A small audio captioner, trained from scratch.
Model: log mel input, encoder arch quartznet, encoder norm groupnorm, encoder activation mish, encoder depths [4, 4, 4], encoder widths [128, 192, 288], decoder width 192, decoder layers 7, decoder norm rmsnorm, decoder activation gelu.
Rows from block 3 of the audio encoder of a small audio captioner, named by matrix and row number. Rows with one number belong to one channel. Each number is 500 + 40 x the weight over its row's rms, rounded and kept within 0 to 999. All counts start at 0. Numbers have three digits each. After the name is the row's rms in percent of the matrix's.
After each channel's rows are labels from the 100 clips, of 14848, where the channel reaches its highest value: "top examples" is what is common among them. Only what is clearly more common there than usual is listed. The data: notes from a synthesiser with random patches. In brackets: how many of the 100, against the usual share in percent.
# convs1: first pointwise conv (encoder.blocks.3.convs.1.weight, 128x128x1), inputs 0-127
# convs3: second pointwise conv (encoder.blocks.3.convs.3.weight, 128x128x1, transposed), outputs 0-127

convs1.69 091:509542517493448443517419507483443524430524583458514486474605419528502538463529490464493440492481561513475595551511512521494488495492491452486461482492456542486499497464526506477484518494499516529542572527548543460507504476499553416508509496409513511485518395546561500497493589519540480481475532443508530487550508545478556410551506468584446500560465432526483488516513451477498509502549
convs3.69 095:511526548579508548515476553512635544502531463535511517466510539535617465494486505479428451568537498483473528424568415481539506487464481542519546414569476474467555489459486433464513442490467505463524461490450496529493460497561503474463511482503519501484468452459535464509561531502569484467496462486534541507415529544481476491517556507436485536487516452426488488498537467542548490520514
top examples: bass register (57 vs 22.8); pluck (55 vs 24.9)

convs1.102 106:521506567512505516461529506524479494452495469542476594532499456501559525541476561510554414498531479509431442474472470489509533501485517454548492479476467455473525480491446618512427582525550503464511493507497524575436503460414423505469502492478524509477566504466476539532558476510452541490507511561502556507516491517481533542466459546411442533485472473502394565490475484426532460492508
convs3.102 093:497416492525467489475528489433514539443632413517445552508529546515556496480509473465518525492582471431532469484450582436509528483534498512467521472479453510457542449491510449505484581509520496491472532498482453487558477519549543484496489525433496499496532543533554542530498515423484540544518543466476472536498499514488473549430459493450468538449539446568549499544486504470486395504566
top examples: pluck (56 vs 24.9); triangle (47 vs 9.6); square (41 vs 10.1)

convs1.64 098:494495532553418539438463537442495399477494504571527507427473511491485522542490464524535485464507488423444532491499451547477505522496548455471516465463496518566530446449448415493532540422445472467506502588474527528471436502509483474488513469508431511466497525501499458542530495441514529475562442497522443447553552488477468524479455422512442498437486442416541445489578518491511479520508
convs3.64 092:611531490520513511527499506510510503615518500530476478520407464447534430486463526562475562502574466518468473510513449510431506504487536493472532490487534523505483477538546481548502447498529481556558467469535497462544575476396446525521438448488552502489535572570528515511492478538498499503475591547506488537398575534505465485535489549507434509555499515503553498551488494487455521549502
top examples: glide (72 vs 22.4); bass register (60 vs 22.8); pluck (54 vs 24.9)

convs1.101 097:482415516516426558480512479539501531596519487507521541574518466529459444530486541532434461535471534478443584586471515439480478510516522520411499478577482512485510498485412499527384534487451482464486515496485541520500488471481485523429445551547489501471501550559482506493466503533396535561508497526484448485533508489452511546527467502584489475561499514445456473541563478464502512494509
convs3.101 089:510519415443439495509550562497495522478495400474514526463502501513500553581482558463574493536560518461413535510500484501471591576413494573410453468569443484495511509536457536560552481494522540501500538471544407513485551537465489500488441533557538556548549542476472469508499544487526511508511498496498505576500524513509458549485468504529507509482541500485548469557431479513534495478533
top examples: pluck (61 vs 24.9); bass register (55 vs 22.8); filter: notch (47 vs 20.4)

convs1.105 100:581469502461492463493525525509461476486491393498430510502525513471479496530517542521418502562524474490525477524443483524415448451505496537543408455482462508574515495484469497556542562555505480496537509516535509521459502471484549511532522490519480558588512451502462598532570528460499511484588501502489499575624478474473535539515544485543501487469564523502460488501509445520472598506508
convs3.105 104:428487475522495487486508445503539534444469511420494493459530542529430485472472484452489576505480474468509488454452453466460485529511437522555506437446530452398445455474491509474520491432543464464551509468499447541490574525496479518554542505504501590503585583448556509590456546440497492531488532513582496422457510483533493530529541537531518498501506490568511456495580505505519514518533
top examples: echo (84 vs 23.9); triangle (50 vs 9.6)

convs1.45 097:580516495525450464474527493481471508551544511460526534498467421529488467515599491486475527453432502477516479480479492463515506482441524566481508508441486494538471493535513517504540498445465456590558582488508552566480494494477511537590505505499488510549479524447539431471481525407552500484484482471507442448528415400565479511519519506580545501543485405402478502517519508500537532484477
convs3.45 102:450490573504487489483495471535533481527450508504485592529447482618446495505498551441606512489530473493557524485576520456503513502535501489545566474508528457485513435501530477515561495416521525378480421513509474587537533526489499508476516473545519515509561439478547497466464562482551506498458450462462484522553523424496434540494488553497452443486528487541501494471490432468471510483504
top examples: glide (57 vs 22.4); triangle (36 vs 9.6)

convs1.66 103:485478518460482450567545488533492464451516493429478521445536515431498486471518411513477471469450518485562522535465481484480484434477489450491448517472488472540483480507500600437556524477412499492461456478548556592553505470449525517518474492447573565559544461507491502508563468454504521577494545585517498516494493476434564497477536546502540565514474422529471508518476532509483449585485
convs3.66 097:492491566508468535468535516483526501433504536543493446467517498593499518534509503517427585478530577510477503499507483469481522396532527421562493492479526463473490505525496481532527550505489456468615537527546456508504495464450523508464515519533489538505551506562617558542466548420514468510541448469507549478522540453544445551508407476553455533505544545470454490522495486456505506435477
top examples: pluck (60 vs 24.9); triangle (54 vs 9.6); oscillator: square (36 vs 10.1); pitch class: A (35 vs 6.7)

convs1.122 098:433488497448474526540359539525470537463483484455425467513500516567547472389495514503489406526493520551509523467557487493570475525500498547485521520515463470452500459546477457494488491496512499559575446517536500512512476458607492517483488542480515519518453479514527590484544530478522508431529540548492478509549512550435528523584480464492486495487512504502402503512538492481535426477564
convs3.122 099:485479604522429482459443398505561448512487474526519488549453517537464523442526524447559572489484492546457502455524469560454510548497514496498497449452496537418538505572457427569487626507524493515553523535479570453498520500465528539462457512516509476415480513481481473513525494521489548468461497522493518542526490507516575538590510506526554541520535476517502472488476454470501479571453
top examples: bass register (80 vs 22.8); detuned saws (51 vs 9.9)

convs1.15 099:495443502443497519533526498572500520473529535499489504537480447469450491479522504470430473568473502484496562537509518495609501523483472382504461529508503557499504507378492459464527542483500531493482485444568519465523425559487488505457490541500505456484433548450594539504427430559452511475552524413527521456474576494459557529504536510553464527485476533520509535530505490493451445531507
convs3.15 091:507475455458450521501532497488422564467533538530507533561549463386499505518495501465555472525547480481486530549492484571585501477487498593472531479523502505505512545559574530509498440439479503480526458478451463467496466462463520509602448544497506412520459512526515552489518442521510495477528544444532522572492508504491506603472421486587479570512504510484487482486556429517459520503534
top examples: echo (94 vs 23.9); pluck (86 vs 24.9); low-pass (42 vs 20)

convs1.70 117:550492532553461516522512491516464448541468518495496471570481380495485559504476543488447504513375502548555466539470499533475485482599412439524438484466470552488505490512514492497467496443538506525564528510451473512484424501482447546468491468487499540506532440626508454426484519476605534468508497484488467474526513561502488471503575520519448513483464525492468497465477546518450481508524
convs3.70 102:481539564611475448517560507514564533531529533481491461495425506493431399502544471496475504542529515549536438465506491479488485482480457534456484534512492453521514539541650546466513490463501494419484529500477505376474541514483515514532542493478500470520480514503499403462492515510502463463489465454527509444479512441509495477477550467482507531521495574561466508521454414455511498427496
top examples: glide (98 vs 22.4); pluck (74 vs 24.9)

convs1.82 106:484457476508467481431434487478477476477494528549543474493487475466534481495466439502484489528515507471577533459485473444511531429536493436507473535457454493422466531482513478519527532510446531551491500453594405494482495472523530538482478528563501482559466508553478514532484518319565471486471484531480529457495461567559509522501446487482557433485561524534584531515574495493497497479523
convs3.82 096:419556484471572496474479540555553472468466482517556449484462516527508496589484434456478515561547515469437520459423492449521483466487532511447476479470443455499532462528450505517512526485526494431474525523487520543434509447447463476450561482566441492513488483490454458504460476597503516547413464500568571475504527564543506500481483475575537480528471599540538514462447489522529468499505
top examples: glide (66 vs 22.4); pluck (62 vs 24.9); bass register (56 vs 22.8)

convs1.94 092:654530548576549482507501556471587525501575478550563520456571472469459465580517539517548577530536515524493457542525487526492577508457511466435530522551480518473482477455471436456543450518483565537438441566492520513487521504488442565460460482501495480497521504526520471480488463475475522466482497492468489540437482530519503560494504473479498478468466558500481490581474538448498537531447
convs3.94 089:544593513578515508468488480607479498486467535508462563484531551557511561563571503440440515531491540498497548503493522491543511481473437513518528453492465511542491452493523492496539456531468551521510530508479457521540502528390387484515531478487510469455533477465502498486538494515493521441473540527453481488555491495563616468540448492526528550538526511541601516546559519522564483549504
top examples: bass register (66 vs 22.8); inharmonic FM (41 vs 9.7)

convs1.106 100:502521604499511464504597475471548482501521415579415484538492457512502498501507502543525478575531532489527484517438476493494547497539552510480492548454443537489531466521526554579469518494507490516524484433472484497564530479488571388450530561492486541483516508562467525492443493477506477486460557521526564434556520501436468443519433397530490496492488555442487506487474461515545444503484
convs3.106 097:480571520515541437467457493492451506467531470534539545472549498524482527469566495463550544506499472484494533484465520496499554477536563471513525500475480460474572489520557500582594438473521581548523463491506432511506523572544513550511429469491514495525521555516437507528512533521431517413442433572529555446510458449537492429514455563461522491530560518537496484528487538475513530395516
top examples: echo (91 vs 23.9); drive (66 vs 25.5); bass register (64 vs 22.8); envelope: pad (55 vs 25.1)

convs1.81 103:540473497494502484537503498440459512470479525457478554414480542532466540469464464534549574501548461544548492500492508543497568437489507551527522507518564511500471567483479441539518509442556567475576546512453448479514496444485501446507504554504500474511504567428509450556532535535600417423424473520468402490519474578510531494475525480470462529523488581510530481477473570525518504500492
convs3.81 096:503547519506550440446506504547583514490432480507469611490409510529504437462520431508518535573540544502543484452528493446461520535506548471488537521425463511518490499516539535495548488415497564468535493451488479452510517500495381514373525510484523453465511454563496486522478462480502520558480491506401488490474441532483499493494522525559522562491547490535484525470515435468505537509486
top examples: glide (86 vs 22.4); pluck (77 vs 24.9)

convs1.38 111:535468510496462481517512581474538477475478474496609479475506530549518478459463491539606525584511588469443479399528482487520487480531468455537533505511487490540503494480505475495530478488497437450531470479527491491479405390492465526527521460489426520515477531378495515516502485518481562546498509513505489539468429519506422480495457485457489501538501427475512489577579454502461455514459
convs3.38 100:446530523517565445522463533454508531425472548535527472490473456576585470596485525516519523511498489523511528440543467505492439556422488473521511510504490514454536514567552456548520514511472560466519512561549500477494471453513484500518447615554543592479498483406489568473471434499593500533461469525493523476465447447487435515484480476488540456480457546539494517522488522447497529476533
top examples: pluck (75 vs 24.9); bass register (54 vs 22.8)

convs1.108 105:513446455493485434462509492496452540489519485520506507574481480536396493546470445421492549470488569486454511531531441506465534530498544441476505528466592491517521508382522520522445537465485511478485511468499507468512492467511456495459529511499510546493493403447499548495466479529496456522527490396532504492474550443474599484492513374528519542475573506528460486495527562466429514516496
convs3.108 104:583529510491498481394540496537534538483500492554459588482531550452460571478556474622529571576509503554524484403459475495478548512532510531502471518465445472463497527532450450482483486468545498476488520504499541535445462530507456518519507499437570512475507495541468539479493492541529513425513537530532475554491588508465549495545470468557440530493574468559543523470503469504500524557465
top examples: bass register (50 vs 22.8); harmonic FM (38 vs 10.1)

convs1.65 104:470473495493549527472529474636509457505494509448483504480553478478528500492504531595532562487576523536562501529515481486494496538553509466549483520556465468507451472613462547479515491523481531614500482504456537479517515528481481564447533614443469515463473552442527465525581527449543506551437520519444501495503536557473443499520516490510467502471531474537462477572509543465521524478531
convs3.65 106:581514481484511425600451509491568518543568501495550505523479484536578533604532557479552515465561504501478489546459513447522500460449537501522512464518532546466539452527533514466483534549544486493478559554529561425520483497509530464530476493534422582563458517412436572486475482545499426466475508450465486520504456545502543510508506532422518452479471486477540492538542507464492508491541
top examples: pluck (64 vs 24.9); high-pass (52 vs 19.7); filter motion: filter closing (48 vs 19.9)

convs1.126 086:385381457477538486560512509484497497540540507487515464515475488589559508482446469509475444501467538494535491462472455451497392444483511486537599511511565482446466533570511462515544536502477489390526496500479487524589525497483448498535510486515469539466435510515494502567536525522484513449541519470526531485559436466565539498541505451482537523479486550489486462483544536489494428500535
convs3.126 101:501491498487435562456474587512542525465470573544425537450483494533516524510500486509456490577504544562489484524512482466500512467540550482504551477468474483468465535488507469487495507568513507514485477557524533534463446355546488498556494477497476472444596515571440544502581498502545500542508413430548531466451447426572503514525516468510479465532467498486447448468484514481476483434471
top examples: pluck (69 vs 24.9); resonance (38 vs 15.3); inharmonic FM (29 vs 9.7)

convs1.9 102:564497567529484494555417477504532503464474485514456439409462509516485463443522494450555458492456500490464503431493508507486546448518487506505472466507499451520511549481539534491488506465532483480455479495541467430454456500469492539448500527556521481590471466502445410469536561526385554522504455546490597628500444485513476579471476520491552499562523511465522491508472460466477479519476
convs3.9 102:551471498533492505461529536488462517540473489421559522449507568497547469421465560520492503518476495550505575498518469490442497449534486493504488512523542525473539480500524532557556517470467581569545480474598521492469451552539491522465509441558454473466515524432498443506425535527416478493411457495454533448506533501482524449495434455512464528520570529459517498537424487414569509470495
top examples: pluck (82 vs 24.9)

convs1.80 096:467548460529532512592482568545454497487494588552408438477486439480539561487614537505487456492459464501535521540473507530517554486511536425579472413501524526439572515399481483422508553529448530538496485481468488514512468520482515490514489543541507456517512494463488438432527479486533505480532473525488439480497541506460499496490560516567461523481440532524559498491475463570475494538505
convs3.80 098:480532520489502464514506559506459488548404483441491484520471441459510488462469505422469467500582525531472502566560513477498459510433507571508546554495476493525561555552573469518505457531529479495526499477486530445553530472479427442521582486525571528525451467473543417461536459486537464477515470504510527480540553480519488516500449497482518508506564467462521376493418533438467549565494
top examples: glide (69 vs 22.4); pluck (57 vs 24.9); resonance (34 vs 15.3)

convs1.49 096:548484511520525484491411514520464561485533558458491489501455503524439438570586547471483467453534465425478559457561447469562526507453459465444484507459535473523480561474545491521452513514513574520465493525475506548548451452444536523504554556444500518577456531506554476510494501492546470523435484574494463474482479572561518501476469520531460522503539527532494518507411548404542539504465
convs3.49 098:467513495502492509538493528523561485499514503513550538537378489539471533493429488425515540446526524428508510476503507472489493537458512470552471464517513497502490419499455471532510605540499498400477530482485575594521465467576443493467537498513530501461487459510497430505517512419509521506516517555527478532564519469439489513576540542458404512444484428553438492510524527545459518479542
top examples: bass register (86 vs 22.8); swell (84 vs 24.5); filter: notch (46 vs 20.4)